python train.py --arch="transformer" --model="audio frame classifier" --dataset="two synthetic voices taking turns or overlapping, over music, noise or silence" --train_examples=26041 --gain_aug_db=10 --n_mels=80 --hop_length=160 --input="log_mel" --spec_augment=true --win_length=400 --num_classes=6 --output_stride=2 --norm="layernorm_no_bias" --norm_position="pre" --activation="geglu" --mlp_ratio=4 --head_dim=64 --fused_qkv=true --bias="all" --qk_norm=false --parallel_block=false --inner_norm=false --subsampling=2 --layers=8 --width=192 --positions="rope" --init="kaiming_normal" --residual_init="scaled_by_depth" --optimizer="muon" --muon_scale="match_rms_adamw" --lr=0.0048 --momentum=0.9 --nesterov=true --orthogonalizer="newton_schulz_5" --adamw_lr_other_params=0.0011 --grad_clip=0.5 --steps=7500 --batch_size=256 --epochs=73.7 --lr_schedule="cosine" --final_lr_fraction=0 --warmup_steps=370 --weight_decay=0.3 --adamw_weight_decay_other_params=0.05
Rows from block 2 of a small audio frame classifier, named by matrix and row number. Rows with one number belong to one neuron. Each number is 128 + 32 x the weight over its row's rms, rounded and kept within 0 to 255. All counts start at 0.
After each neuron's rows are labels from the 100 clips, of 14848, where the neuron reaches its largest size: "responds to" is what is common among them. Only what is clearly more common there than usual is listed. The data: two synthetic voices taking turns or overlapping, over music, noise or silence. In brackets: how many of the 100, against the usual share in percent.
# gate: MLP gate (model.blocks.2.mlp.gate.weight, 768x192), inputs 96-191
# fc1: MLP up (model.blocks.2.mlp.fc1.weight, 768x192), inputs 96-191
# fc2: MLP down (model.blocks.2.mlp.fc2.weight, 192x768, transposed), outputs 96-191

gate.410 [109 131  89 185 140 207  58 164  86  69 141  81 117 137 110 123  89 141 126 150 136 156 115 124 117 152 157 149 133 122 168 116 122 129  96 130 149 156  58 160 148 198 155 104 151  99 112  95 133  90 130 133 115 141 133 145  95 128 138  80 146 123 151 163 125 122  82 154  68 100 152 105 126 137 147 121  78  72  88 139 170 100  88  86  75 237 109 141 129 200 111 119 104 122 209 174]
fc1.410 [113 125 126 147 156 169 116 180 115  72 126 107 106 152 104 122 109 159 155 145 160 118  54  99 151 140 180  92 102 100 122 164 102 110 129 143 117 168  67 124 181 200 106  83 144 143  92  77 141 114 119  95 148 143 136 122  95  86 127  73 113 159 157 189 154 111 121 157 155 105  99 151 106 143 160 173 112  93  95 116 146 176  75  94 160 185  83 115 119 148 127  79 132 152 189 167]
fc2.410 [123 151 143 147 140 114 117 110 144 161 138  92 144 143  89 166  82 112 134 137 165 161 155  60  51 143 166  74 165 100 123 124 119 171 169 161 142 141 153 123 184 123 181 138  94  94  88 159 130 142 110  85 173 157  98 107  87 109 115 154 146 105 143 138 120  50 108 117 161 118 128 147 144 149  86 114 152 122 106 108  94 129 171 121 150 186  92 130 106  84 168 169 149 152  95 170]
responds to: child-like voice (86 vs 40.4); first voice: child-like voice (53 vs 25.1); second voice: child-like voice (48 vs 20.3); clipping (32 vs 8.2)

gate.739 [ 74 150 131  87  99 124  86 142  64 123 149 119 134 136 124 132 136 116  98 122 194  76 170 166 133 163 164 103 135 120 161 136 156 123 150 101  83 126 116 115 172 184 137 158  68  96  79 125 140  88 117 118 117 126 226 126 134 130 176  97 213  98 117 101  91 121 112 149 135 109 157 138 145 112  68 144 136 148 201 166 140  99 139 168 105 119  84  70 161 142  65 116 144  73 112 137]
fc1.739 [177 180 108 139 169 163 205 187 201 115 104  97 161 151 124 129  91 129 160 158 109 178  88 135 134  66 128 158 105 151  73 121  92  96  87 106 179  90  70 121 111  88 124  73 148 158 135 111 113 163 138 141  89 161  73 134  68 103 126 194  93 109 111 149 140 169 146 189 155 155 140 117 123 129 137 144  98 123 107 115  86 157 138 118 127 114 142 160 120  64 173 118  78 180 106 142]
fc2.739 [112 191  81  97 209 133 165 152 101 119 161  87 154 115 137 155 119  91 138 161 146 150 117 119 144 140 150  96 180 126 134 149 146  74 170 149 152  62  87 107 154 157 125 121 110 113 114 127  35  81 109 129 128 185 133 184  81 145 157 139 141  68 139 130 117 135 141 115 119  89 140 110 109 160  92 132 141  98 172 178 169 117 139 176 109  78  88 146 115 114 113 108 131 145 107 136]
responds to: child-like voice (77 vs 40.4); second voice: child-like voice (41 vs 20.3)

gate.595 [134  92 100 113 193 130  97  92 155 134 104 184 122 180 151  77 167  93 137 104 155 142  79 140 125  80  59 175 106 193 170 189 139 138 160 128 156 100 123 111 190 140  88 159 144 104 151 157 110 145  91 177 179  79 112  94 108 124 140 120  46 156 110 125 140  66 119 172 121 142 187 106 143  87 163 114  98  70  83 114 161  76 133 112 128 173 107 122 151 126 135 101  89 116 122 117]
fc1.595 [121 144 189  89 164 119 139 105  99 122 121 137 142 202  30 121 184 116 141  92 144 118 118 133 112 131 145 124  96 110 152 176  86 141 121 104 130 148  97 138  89 159 105 140 128 151 142  95 194 187 104  93 102 111 158 183 155  93 150 160 105 100 174 163 103 143 123 105 154 184 117 161 115 155 137 171 112 185 171  76 138 157 102 153 119  88 147 101 117 123  86  91 167 122  66 115]
fc2.595 [ 90 122 138 129 148  96 112 121 184 108 158 131 103 113 150 102 167 122 220  78 106 140 180 139 112 176  90  60  75 109 145 137 116 120  88  86  76  81 156 109 165 143 128  62 163 124  38 181 125 121 140  94 132 121 159 153 127 164 181 137 170 164 137 160 147 123 115 153 124 140 101 101 192 138 101 108 111 147  53 156  81 142  88 138  96 116 108 187 152 151 130  95 196 135  99  75]
responds to: music (89 vs 33.2)

gate.475 [133 103 129 143 210 123 153  87 202 153 148 116 119  66 108  92 150 112 134 137  86 190 148  77 133  95  92 124 106 136 136 146 130  86 127 119 139 174 106 112 117 102  92 153  95 177  95 154 108  99 121 138  97 121 160 138  87  68 122 139 145  80 140 143 120 137  78 149 132 119 173  95 131 136 115 172 159  84 158 101  73 134 119 118 142 101 153  72 105 175 167  93  96 149 122  88]
fc1.475 [ 87 107 131 151 197 136 128 133 224 166 119 114  71  62 142 124 143  93 163  89 106 160 156  65 134  82  89 133 135 112 132 153 126  53 139 107 112 179 125 115 140  86 148 133  93 134 175 160 110 141 140  84 149  99 130 182 136  55 120 126 189  79 120 153 150 139 120 149 138 118 144 126 144 145 150 170 157 134 138 101 101 140 101 112 125 114 138 111  93 184 169 117 102  95 115 160]
fc2.475 [114 130 162 133  38 135 110 143 139 101 168 106 103 125 108 113 152 144 156 121 171 118 180 145 150 103  77 186 102 152 123 123  85 158 115 160  47 142 153 177 128 154 170 109 149 134 113 123 159 175 151  70 152 160 125  81 153  92 110 159 135 130 136 131 188 166 141 114 148 128  78 152 115 147 163  84 132 162  78 138 128  94 106 128 135 122 103 182 111 153  98 161  99 136  96 173]
responds to: background: everyday noise (69 vs 33.4); white noise (37 vs 5)

gate.176 [159 172  66 108 103 149 135 153  89 109 116 200 102 133 150 147  92 121 123 154 175 219 146  76 137 110 189 123 129 166  91 102 133 107 187 161 120 137  45 133 161  69 139 148 109 167 113 113 120 105 119 139 184 111 114 118  95 133 156 154 100 120 156  98 156 160  90 155  63  82 173 155 142 124 104 222 101  85  88 114  89 127 103 129 154 149  92 144 154 139  99 120 174 150 107 111]
fc1.176 [ 57 174 142  95 145 126  79 131 114  78 182  85 134 109 179 128 120 138 113 138  95 104 123 172 114  90 102  85 145 102 165 120 109 104 139 140 128 152 169  96 106 118 110 158 100 121 115 183 101 126  92 132 122 127 168 117 143 188 145 108 119 140 109 153 151  87 129  47 158 152 116 164 156 135 206 121  75 209 138  70 105 133  95 106 120  83 185 113 161 144 184 131 135 132 185 139]
fc2.176 [130 116 122  59 108 161 101 171 112  75 221  78 124  98 197 175  84 168 101 152 167 183  95 111  68  60 165 112 177 129 124 166 127 109 167 157 149  88 132  80 159 169  92  91  95 160 102 135 109 146 145 172 127 139 110 124 111 110 170 119 121 180 147 109 129  86 102 118 130  90  91 151 137 100 147 163 122 155 121 118 109 159  87 117 126 171 108 154 140 147 105 127 176 161  91 134]
responds to: deep voice (100 vs 39.6); background: none (69 vs 33.4); first voice: deep voice (57 vs 24.3); second voice: deep voice (47 vs 20.1)

gate.529 [145 103 140  76 120 116 124 125 130 107 209 162  87  51 132 146 157 186  95 159 136 119 122  33 125 144 157 206 135 131  62 175 120 104 142 110 123 102  88 107 142 152  95 151 103 109 118 130 139 105 140 109 157 155 124 167 117 152 103 127 178 136 140 143 109  98 147 153 145  64 107 157 127 150 137  84 124  97 139 153 112  80 182 108 162 190  97 129 101 197 146  85 151  96 136 136]
fc1.529 [ 60 114 100 174 114 193 155 148 157 143  66 144 139 117 121  90 130  91 142  74 140 106 114 137 183 148  88  83 134 134 165 143 124 203 146 109 120 173 149 145  96 104 121  95 117 123 155 147 168 107 131 126 141 163 148 107  99  92  68 144 108 104 147 124 194 149  76 159 125 158 127  95 155  95  92 123 130 190  24 129 134 109  92 149 125 117 144 135 108 154  77 151 103 119  75  96]
fc2.529 [105 137 150 194 121 162  55 141 215 138  72 153 117 123 157 106 129 139 169 140  97 178 151 185 158  94 149 131 148 114 166 118 105 156 193 103 111  86 127 121 116  98 124  84 107 111 121 142 149 113 136 109 138 117 125 130 125 125  97 133 101 107 136  71 166 114  69 138 109 154  92 135 128 165 182 131  92 107 117  96  69 132  95 108 164 145 187 103 179  96  92 193 142 129  54  89]
responds to: music (74 vs 33.2)

gate.87 [126 124 125 173  68 137 120 114 165  38 120 102 114 203  67  90 115 128  40 156 140 168 175 114 129 126 162 142 157 138 151 115 125 125 139 152 100 188 154 128  72 190  68 179  85 117 142 104  89 152 139 127 168 119 125  97  96 112 119 112 116 174  82 198 120 119 162  93 152 130 168 120 152  74 107 104 128  56  57 131 156 107 105 150 148 161  88 176 169 118 163  87 104  79 179 114]
fc1.87 [223 139 197 124 121 132 156 114 139  96 175 129 134 101  84 121 176  69 121 145  90 133 109 139 128 209  39  79 148 128  70 173 112 181 149  97  90  89 127 108 158 124 122  74 159 139 144 145 134 122 130 136 126  70 113 121 114 123 166 138 108 173 136 153 105 110  53 170 102 111  66 133 106  68 137 102 182 129 133 169  98  98  99 160 125 168 103 152  95 135 103 145 144 196 118 128]
fc2.87 [134 101  99 165  64 130 194 107 157 104 123 130  89 122 139 101  57 159  78 125 142 163 140 103  79 104 176 119 136 138 187  96  77 126  41 173 134 208 118 141  84 116 151 129 115 169 136 169 123 158 136 117  83 160 127  56 129 166 146 133 157 121 103 150  90 112 111 135 129 168 138 108  89 173  76 102 111  78 102 159 190 153 155 110 164 139 150 115 183  48 150 124 124 101 163  86]
responds to: deep voice (65 vs 39.6); background: everyday noise (60 vs 33.4)

gate.446 [ 96 141  90 139  86 109 212 169 141 142 154 132 119 125 157 141 105 130 165  84  68 103 106 160  73 121  96 169 141 100 122 104 126 166 134  79 120 130 161 102 103 109 152 127 131 131  62 128 206 156 116 150  92 177 167 160 126 102 148  67 137 100 156 114 153 147 125 132 118 128 156 102 169 220 134 118 154 155 134 131 104 118 113 131 133 101 119  98 109 131  75 119 115 210 123 129]
fc1.446 [193  72 202 190 175 170  51  79 140 146 105 120  99 114 114  96 135 124  80 194 142 141 152 153 161  89 139 125  48 199 121 146 103 109 101 218 113  98 112 144 174 149 142 131 155  95 183 142  72  84 122 130  90  90 104  84 112 143 153 153 127 142 104 145  74 130 115 120 103  98  81 138 153  66 161 119 138  67  77  97 142 146 129  94 134 145 112 174 118 171 125 161 167 119 176 132]
fc2.446 [125  94 173 163 183 203 121 126 118 116 114  85 114 122 133  57 119 109 101 155 155 100 144 146 103 125 124 177 147 194  82 182 151 118 140 196  98  52 126 160 146 106 156 144 136  93 196  86 102 100 111 149 131 120  97  97  90  72 126 155 113 159  81 130 108 114 138 175 108 136  97 110 148  35 168 129 136 151  76 119 139  79 132 181 164 130 126 126 132 188 164 162 198 108 145 115]
responds to: low voice (93 vs 39.9); first voice: low voice (66 vs 25.2); second voice: low voice (57 vs 19.7); muffled (low-pass) (34 vs 11.1)

gate.57 [152 154 108  83 134 129 113  91  99 100  86 106 114 155  82 150  91 200 197  91  78 153 126 167 111  80 147  82 152 148 102 133 145 117 109  84 136 116 103 127 138 173 144 103  81 135 117 125 186 140  88 141 131 160 103 131 108 101 135 183 139 135 128 157  85 160 125 127  57  59 107 112  98 100 119  79 104  86  81 152 130 107 111 146 182  63 143  84 110 152 151  87 104 152 187 105]
fc1.57 [ 38 126 116 151 123 136 117 131 114 170 139 120 112 102 172 108 173 154  65 178 106 106  82 124 111  97 105 111 126 126 152 127  84 119 144 127 101 120 124 147  78  99 139 195 194 170  98 138  22 123 171 115 148 134 167 139  96 152 109  81 129 195 148 142 103  70 125 141 188 166  80 141 115 116 150 150 156 142 151 105 128 120 175 130  54 151 147 173 114 151 145 111 142  98 123 134]
fc2.57 [ 80 143 143 120  83 163 179 167 108 111 117 135  92 123  88 163 171 111 123 163  95 137 207 101 159 130  94 119 134 159 144 143 132 117 101 134 124 206 171  96 136  88 175 171  92 109 110 100 148  91 175 102 146 134 136 136 142 163 103 134 101 128 122 194 113 149  86 111  55  92  87 117 103  75 120 119  58 157 103 120  94 175 140  73 121 112 137 117 111  50 109 136 102 237 136 136]
responds to: background: everyday noise (97 vs 33.4); electric buzz (28 vs 2.5); clipping (27 vs 8.2)

gate.398 [180  73 141  74 141 176 132 110 115 125  67 151  80 184 124  97 155 121  80 136 126 135  94 179  99 137  87 145 110 125 132 156 136 145 214  58 101 103 103 112 106 143 151 146 140  97 129 136  89 117 142 165 131 135 128  87  98 115 135  95 141 133 106 133 125 128  77 137 122 115 104 134 210 108 158 112 128 205 161 128 146 117 143 174 125 116 158  89 126 123  96 127 201 121 104 165]
fc1.398 [189 143 116 144 103 120 134 123 143 145 162 134 153  87 110 176 116  86 161 165 133 123 163 111 119 185 150 120 116 125 122 104 107 116 105  62 180 134 118 145 108 119  79  82 136 149 145 141 141 169  59  90 165 147 147 130 175 148 139 117 117 118 101  95 123 192 160 127 176 122 179 158 109  83 170 166 140 147  55 179 117 107 110  88 112 140 157 131 128 155 169 119 149 116 191 161]
fc2.398 [187  96 163 169 140 122 152 122 151 134 120 162 162  84  81 159 136 102 161 152  89  98 138 128 123 127 119 117 127 153 107 107  98 105 136  88 152  88 173 118  76 115 104 113 159 164  97 112 131 188  92  97 166 165 164 126 208 198 133 114 102 134 117  66 125 129  93 116 140 101 115 119 162 138 173 160 137 148 159 204 104 150 108 123 101 124 149 134 217 113  94 193 133 145 130 157]
responds to: deep voice (100 vs 39.6); first voice: deep voice (67 vs 24.3); second voice: deep voice (50 vs 20.1)

gate.133 [157  91 171  86  83 139 115  88 103 154 147 187 114 164 151 123 105 134  97 160 121 134 129 127 126 132  50 138  88 115 135 187  97 155  79 147 114 117 109 177 169  58 158 100 145 104 135 138  90  76 132 102  94  93 109  70 111 138 125 123 145  99 149  83 157  91 136 138 169 116 127  97 113 138 147 152 104 132 158 119  92 151 124 119 127 127 112 130 141 146 155 155  70 111 125 122]
fc1.133 [111 162  99 117 205 127 115 128 140  91 145 127 187  70 135 124 152 166 108  64 125 128 127 114  91  61 174 162 132 100 121  72 175 144 181  83 123 118 159 110 158 153 118  77 121 134 110 127 137 146 100 137 134 101  75 120  66  75 164 125 151 160 129 113  70 147 143 143 111 131  39 141 118 147 126  77 106  97 137 100 142 111 131 176 180  99 123  82 156 118 108 139 135 130 101 109]
fc2.133 [120 158  99 142 171 145 128 155 125 112 117  98 144  93 141 206 149 127 100 100  95  67 145 126 123  64 147 108 145  95 112 123 148 143 165 115 112 143 137 123 201 141 154  86 102 105 126 146 140 156 154 189 138 103 101  93 113 142 120 106 155 189 134 119  88  93 132 142 142  91 116 149 125 122 117  95 162 149 110 101 126 171 121 202 156  73 116  72 185 101 122 127 140 158  76 100]
responds to: background: everyday noise (67 vs 33.4)

gate.424 [129  88 191 169 120  88 136 129 112 147 160 109 143 135 116 106 110 137  63 113 187  88  98 155 135 123 144 161 178 133 161 176 167 143 116 110 121  95 119  95 159 131 163 180 145 120 170  78 169 183 127 127 170 162 148 104 126 145 138  96 138 140 109 171  79 133  96 133 108 168 155 119  63 143 177 182 138 166 113 143 120 115 124 163 155 152 180 135 193 115 137 100  97  56 136 157]
fc1.424 [159 122  85 124 168 102 109  93 136 163 202 140 118 130 125 166 104 141 114 127 150 101  85 119 152 163  96 126 138  98 154 141 105 123 145 126  67 110 122 113 132 158 129  60 170 144 149 125 126  47 132 131 134 101 114 186  78 162 144 116 182 137 120 123 136  65 124  84 122 109 130 121 211 172 101 130 150 116 105 150  99 187 206 102 203 207 121 129 160  83 139 146 101 138 143  92]
fc2.424 [101 133 175 149 110 176 180 186  69 135 125  88 161 122 166  99 117 119 176 123 125 180 105 150 157 116 171  89 138 107 120 110 102 135 133 108 142 134 109 131 154  82 140 166 130  84 114 135 126 126  89 123 109 122 146  81 114 114 162 155  52 116 121 196 109 143 142 133 105 110 153 112 136 111 119  65 121 119 157 139 136  80 127  66 143 135 118 101 121 142 130 145 116 135 118 133]
responds to: child-like voice (91 vs 40.4); first voice: child-like voice (64 vs 25.1); second voice: child-like voice (58 vs 20.3)

gate.597 [172  83 103 130 102 139 152 155 102 124  53 171 159 139 155 186 119 136 100 178 135 121 120 132  67  81 160 127 161 115 137 107 200 105  94 153 150 112 108 103 111 108 188 138 125  66 125 123 137  88 174 141 108 161 142 150  92 124 106 146  77  92  75  76 163 173 187 126 119 122 143 140 129  88 153 162 120 108 158 127 108 139 112  50 124 155 139  88 156 110 114 161 112 214 175 111]
fc1.597 [120  72 144  73 154 114 123 108 132 108 132 125 113 112 119 111  86 137 132 146 150 116 140  90 148 144 152 146  92 111 102 126 125  87 148 123 136 168 165 119 204 128 121  83 180 154 175 123 107 126 130 106  25 124 132  79 158  74 129 126  96 132 114 142 120 136 142  91 139 149 165 143  95 108 121 138 124 155 178 124 126 129 107  90 104 146 103  94 156  94 134 169 137 138  34 156]
fc2.597 [193 119 155 114 151  86  86  88 145 136  39 108 157 173 136 164 106 101 153 136 158 154 108 134  93 158 182 103 122 114  95 193 172 149 109  84 171 131 161 134 125 108 158 168 146  99 148 164 161 141 171 147  88 139  97 188 136 109 110 112 159 121 190 102  70 149 157 122 154 143 166 182  86  90 154 198 130 117 134  82 166 129 122 114 125 153 106 122  83 193 130 141 144 130  91 164]
responds to: low voice (87 vs 39.9); thin (high-pass) (68 vs 12.3); first voice: low voice (68 vs 25.2); second voice: low voice (50 vs 19.7)

gate.144 [109 135 118  88 143  86 125 121 146 125  94  60 138 150  83 115 194  56 151 160 174 113 156 154 139 151 115 148 155 140 112 111 146 116 129 100 104 138  80 115 105  83 150 141 104 124 146 184 109 182 123 178 134  85  93 109  79 132 145 138 174 103 126  87  89 121 125 109 135 132 104 140 146  68 136 149  93 140 142  90 142 127  90 104  80 136 134 117 111 121 143 149 123 157 100 136]
fc1.144 [138 127  93 101 154 148 156 139 116 144 127 171 139  73 174 161 145 122  94 112 167  79 169 146 152 140 129 181 146 116 144  56 128 139  85  99 138 190 108 128 127 107 128 142 124 105  98 102 121  85 100 116 153 190 165 178 136 154 113 135 132 175 114 113 134  87  87 150 165 135 135 154 124  98 140 116  68  95 124 120  86 108 141 140 105  69 117  70 130  41  92 142 169 141 152 136]
fc2.144 [155  90 172 152 101 126  92 169  84 166  66 132 155 190 112 161 151 144 163 178 135  99 168 104 163 143 122 152 161 126 113 129  99 112 122  93 169 137 155  73 157 115 100 161 172  59  96 126 125 114 114 180 109 124  76 131  52 117 159 158 140 100 127 109  61 120 170 108 131 144  84  97 149 115 193 158 107 127  98 107  66 134 129  89 153 159  75 110 138 165  91 137 151 142 151 156]
responds to: child-like voice (97 vs 40.4); first voice: child-like voice (76 vs 25.1); second voice: child-like voice (48 vs 20.3)

gate.415 [158 106 161  79 126 124 126 149 127 100 124 125 117 156 159 134 134 106 112 104 162 191 152  88 125 135 185 109 172 108 201 239 158 105  92 115  57 122  93  96 166 123 112 120 167 139  82 116 153 157 101 102 161 116 109 132  60  69 158 124 136 152 139 134 124 185  57 167 131 178 168  99 132 108 143  86 129 124 153 119 114 123 151 128 172 122 186 139 126  98 102  85 122 114 109 149]
fc1.415 [149 117 114  94 147  85  70 126 116 103 115  99  68 146 152 153 135 157 126 140 165 127  95 124 146  64 197 102 166  81 151 178 120  94  93 133 114 125 211  94 166 129 144 106 124 157 152 161 102 136 162 137 118  92 196 156  55 158 136 119  99 141 153 122 176 200 111 132  24 139 120 116 166 120 133  73 140 125 133 144 152 149 173 106 178  71  92  65 150 102  89 109 114 158 169 108]
fc2.415 [151 117 116 146  73 103 126 103 187  95 118 103 164 172 130  89 141 185 112 145 147 157 102 136 134 125 143 149 114  65 157 195 189 104  93 146 135 136 148 166 108 146 145 148 117 120 188 110  87 116 140  65 165  98 123 121  94 125 188 134  79 158 186 132 133 188 109 129 100 150  99  94 180 171 113 157 114 134 198 176 146 156 133 130 169 134 104 157 120 128 112 152 145  66 129 143]
responds to: deep voice (85 vs 39.6); thin (high-pass) (79 vs 12.3); first voice: deep voice (64 vs 24.3); second voice: deep voice (41 vs 20.1)

gate.715 [109 106 190 168 114 107  77 165  84 129 137  88 193 104 106 123 115 115 168 138 109 133  82 161 121 167  81 191  46 162 124 159 148 160 173 119  92 143 116 100  74 136 167  84 102 113 114 162  90  74 142 185  83 151 105 180 126 103 110 134 147 111  98 159 131 108 118 161 142 148 142 129 139 108 155 153 158  66 102 126 139 155 131 148 139 126 146  98 145 165 140  82 122 131  99 124]
fc1.715 [131 137  62 127 186 180 163  97 166 118 138 145 118 111 173 152 198 129  41  65 170 166 144 134 134 129 119  62 146 106 109 197 114 133  70 146 146 122  95 124 123 113 155 151  82 139 114 121 140 187 155 106 141  72 126 176 110 113 107 117 119 107 145 144 108  87 118  95 138 157 146 104 106 182  98  97 105 163 148 165 139 102 148 119  83 144 103 134 104  85  74 112 112 119 147 186]
fc2.715 [113 103 118 124 139 170 167 115 112 121 164 111 172  94 160 117 177 117 120 109 102 164  85 139  80 206 151 125  87 114 128 184 153 116 110 100 146 115  76 114  86 103 175  36 128 156 106 172 113 125 173 135  75  96 108 224 180 142 137 147 124 127 160 146 132 113 131 141 104 100  95  85 151 138 119 106 138  48  96 118 122 119  97 172 138 113 174  93 145 117  79  71  95 127 119 139]
responds to: music (80 vs 33.2); quiet level (63 vs 28.5)

gate.571 [106 102 109 117 161 128 137 160  91 133 104 128 115 150 130 114 126 133 133 115 169 161 177 149  87 137 116  66 174 102  96 126   0 189 158 154 130 160 100 168 137 142 115 139 136 121 146 146 129 145 145 192 124 134 101 199  98 120 177  98  83 112 176 202 172  64 133  71 157 153 127 124 147 109 164 109 134 119 133 138  95 145  92  88 100 143 138 158 132 124 128  88 121 158 138 127]
fc1.571 [103 105 118  86  94 126 119 193 168 175 157 112 140 123 124 145 114 133 128 106 151  94 132 105 140 178 104 110 136 168 122 206 202  93 130 167  91 135 111  33 129 132  93  92 111 153 113 127 162 151 126 105 164 124 146 104 111 154 114 141 116 163 105 131  71 153 106  98  96  84  65 136  88 170 135 101 106 113 145  73 172 137 127 140 155  92  79 127 111 119 116  97 118 112 127 100]
fc2.571 [176  80 105  98 161 119 108 196 177 163 121 110 119 123  99  91 111 121 116  83 190 156 138 109 131 105 129 122 127 136 137 131 134 119 109 161 106 175  77  91 140 150 148  87 160 115 169 111 124 133 142 120  99 147 125 181 163 144 166 126 135 193 178 104  82  66 154 125 137 108 154 146  91  89 171 144 159 162 112 119 128 166  94 167 151 155  94  60 138 120 111  99 176 177 107 128]
responds to: child-like voice (90 vs 40.4); second voice: child-like voice (54 vs 20.3)

gate.190 [146  67 199 158 154 115  81 110 154 217 168 146 156 133 124  82 135  90  96  90 138 156 130 127 191 114 179 108 134  64 200 101  82 102 206 122  98 173  90  63 104 136 170  71  94 126 144  93 201 115  95  97  73 153 177 121 130  86  95 106 105 125 177 120 182 115 175 119  88 150 106 124 123 131 103 111 163 172  70 104 196 152  99 120 135 100 165  93 139 125 156 104 119 155 158 111]
fc1.190 [142 100 169 149 141  95 218 192 109 108  83 105  95 141 112 148 168 159 136 123 147 178 143 104 106  87 114 131 174 191  72 160 125 124  45 164 196 127  96 114 170 163  84 179 196 105 131 167 136 144  94 168 125  76 111 153 108 108 135 150 136  86 119 146 111 158 116 130 101 122 130  83 133 156 112 113 173 124 140  98  84 134 123 116 136 173 137 130 124  53  73 103 115 147 127 143]
fc2.190 [186 128 145 128 185 133 140 146 143 148  87 101 168 131 129 107 147 111  70 100 131 165 137  78 159 114 123 142 146 140 159 116  86 149 104 128 165 167  97 102 185 134 150 145 118 110 100 134 150 115 121 136 109 141 135  52 124  99 108 154 122  61 115 129 148 135 161 137 106 139 170 103 199 124 117  92 143  79 123 138 107 131 142  80 133 127 152  93 184  59 121 107 138 142 113 139]
responds to: deep voice (73 vs 39.6)

gate.116 [162 210 112 100 121  92 118 127 170 122  68 150 117 173 144 161 148 115  97 177 109 121 148  57 117  59 133  73 191 134 158  86 114 132 127 107 170  74 151  85 105  58 144 106 180 109 132 175 113 173 139 137 136 101 134 122 164 113  92 157 160 102 136 149  79 167  71 138  57 132 102 107  98 106 122  97 129 125 136  96 127  92  96 115  97 146 117 164 160 179 134 127 121 135 101 108]
fc1.116 [126 106 219 147 164 220 146 147 101 116 154 142 108  69  69 117 107 151 116  44 175  96 140 171 133 174  98 124  81 163 178 179  98 135  96 154 130 122 120 196 136 167 171 197 125 142 133  99 136 139 144 122 102 124  81 150 150  98 178 131 114 112 156 146 178 121  97 129 180 160 127 111 161 148 151 149 138 132 122 186 142  77 160  85 154 128  92 104 172  93  78 137 155 120 109 172]
fc2.116 [131  74 145 147 143 198 147  80  93 173 184 118 153  43  97  75 126 142 131 143 168 116 122 130 104 108 204 108 114 150 139 130  98 121 128 177 154 117 154 132 138 176 108 133 114 136 122  85 142 119 120 106 148 116  94 150 159 110 147 150 111 207 162 126 155 136 163 137 192 129 150  92 143 181  98 170 153 131 154 136 108 136 104  78 118 143 120 133 141 130  87 111 141 148 116 150]
responds to: music (68 vs 33.2)

gate.684 [157 142 130 107 132 131  77 162 103  72 125 101 172 175 144 125 127  91  98  64 131 157 112 118 105 113 123 143 183 135  91 133 157 157 151  89 122 125  49 124 116 120 121  37 134 153  97 136 156 138 149 142 187 156  95 115 100  92 181 110 138  86 123 126 122  82  88 123 123 137 173 134 158  95 191 106 143  80 166 117  99 116 120 139 120  79 120 123 100 128 102  88 138 125  93 143]
fc1.684 [137 121 120 115 124 109 174  99 150 135 103 178 107 141 104 186  99 178 162 191 124 112  74 147 118 200 111  87  93 109 169  66  81  98 150 180 104 100 140 148  99 105 106 149 142 146  97 113 113  86 101 143 130 125 152  80  96 205  93 100 115 175 103 184 120 164 100 122 153 140  84 126 114 112  86 133 142  68 176 179 113 105 160  84 127 116 132 161 109 132 165 126 134  82 179  79]
fc2.684 [120 119 158 135 109 107 148 121  94 119  58 122 123 133 149 194 101 126 166 102 159  67  48 170 112 132 163  88 114 128 140  86  88 106 101 133 132 167 134 165  81  98 117  98 137 124 102 176 100 160 129 112 128 138 133 153 137 198 190 118 123  95  87 130 143 107 130  84 140 159 119 122  95  73 135 115 218 127 134 150 149 133 201 128 192 117 145  93  84  93 145 101 107 134 135 177]
responds to: deep voice (80 vs 39.6); second voice: deep voice (46 vs 20.1); thin (high-pass) (32 vs 12.3)

gate.259 [ 85  66 130 120 117 100 213 118 127 142  86  94 146 130 169  88 159 159 132 127 133  85 124 131 131  98 115 145 120 179 112 144 148 123 126  52  91 135 172 131 145  61 106 114  92 167 100 103 159 156 115 126 114 140  85 135 145 165 152 178 117  28 112  97 152 152 127 153 156 143 171 113 185  87 220 155 121 141  90 145 145  85 127 116 122  86 118 154 122 119 169 184  65 181 165  98]
fc1.259 [ 76  80 198 141  87 134 199 125 140 174 157 127 103 166 175 176 127 104 144 116  86  79 146 177 176 146  66 127 112 101 141 129 140 166 133  54 106 144 174 133 194 116 118  92 129 150 114 107  93 122 162 133 146 107 142 115 173 168 118 157 132  54 150 116 143 146 101 127 151 124 191 109 134 105 155 151  94 182  82 154 122 117 164  97 122 153 114 133  89 161 138 157 105 174 112 110]
fc2.259 [157 168 148 130  80 131 145 175 181 100 127 150  85 104 129  96 124 138 107 123 114 131  78 113  98 165 133 143 135 152 107  84 122 152 157 152 128 173 205 153 149 131  88  84  94 141 143 152 128  96 160 116 163 154  91  87 105 145 125 119 132  85 129 161 101  97  98  98 135 114 109 158 117 154 123 122  67 109 122 111 118 111 182 106 104 119  69 208 126  92 145 107 118 104 181 114]
responds to: child-like voice (79 vs 40.4); first voice: child-like voice (56 vs 25.1); second voice: child-like voice (43 vs 20.3); clipping (26 vs 8.2)

gate.525 [144  95 212 154 123 153 115 149 133 128 155 132 126 104 124  96  77 157 117 166  90 100 123 181 147 147  88 125 103 142 156 119 102 118  90  95 181 116 139 121 125 172  70 113 129  99 152 132 165 181 118 119 173  78 171 127 176  93 152 177  57 129 219 116 100  90 111 140 108 117  92  95 144 121 190 153 108  97 113 177 137 182 149 128  88 118 129 142 186 114  95 138  99 167  87 190]
fc1.525 [110 142 161 161  74 147  94  87 146  85 160 120 162 140 141 101  95 132 119 145  70 112 119 182 177 104 142 169 100 104 150  92  77 113 163 104 168 112  70 135 129 230  60  91  97 129 142 172 144 143 116 122 145  77  86 164 140 154 162 176 101 135 206  80 151  88 100 102 105 105 126  96 131 128 179 144 102 107 136 110 152 152 127 108 101 125 151 163 199 155  78 170 112 146 161 113]
fc2.525 [102 107 126 102 154  72 135 138 154  98 114 136 131 124  73 164 156 134 121  96 160 138 129 123  57 113 118 125 149 124 101 183  93 109 165 134 147 160  66  87  96 127 186  47  89 138 155 131 105 136 125 123 140 151 177 102  93 146 126  76 182 155 120 159 133 157 133 107 137 191 135 189 131 166  50 115 175  40 151 136  63  73 129 125 183 133 136 117  94 113 137  96 152 130 158  67]
responds to: background: everyday noise (67 vs 33.4); thin (high-pass) (29 vs 12.3)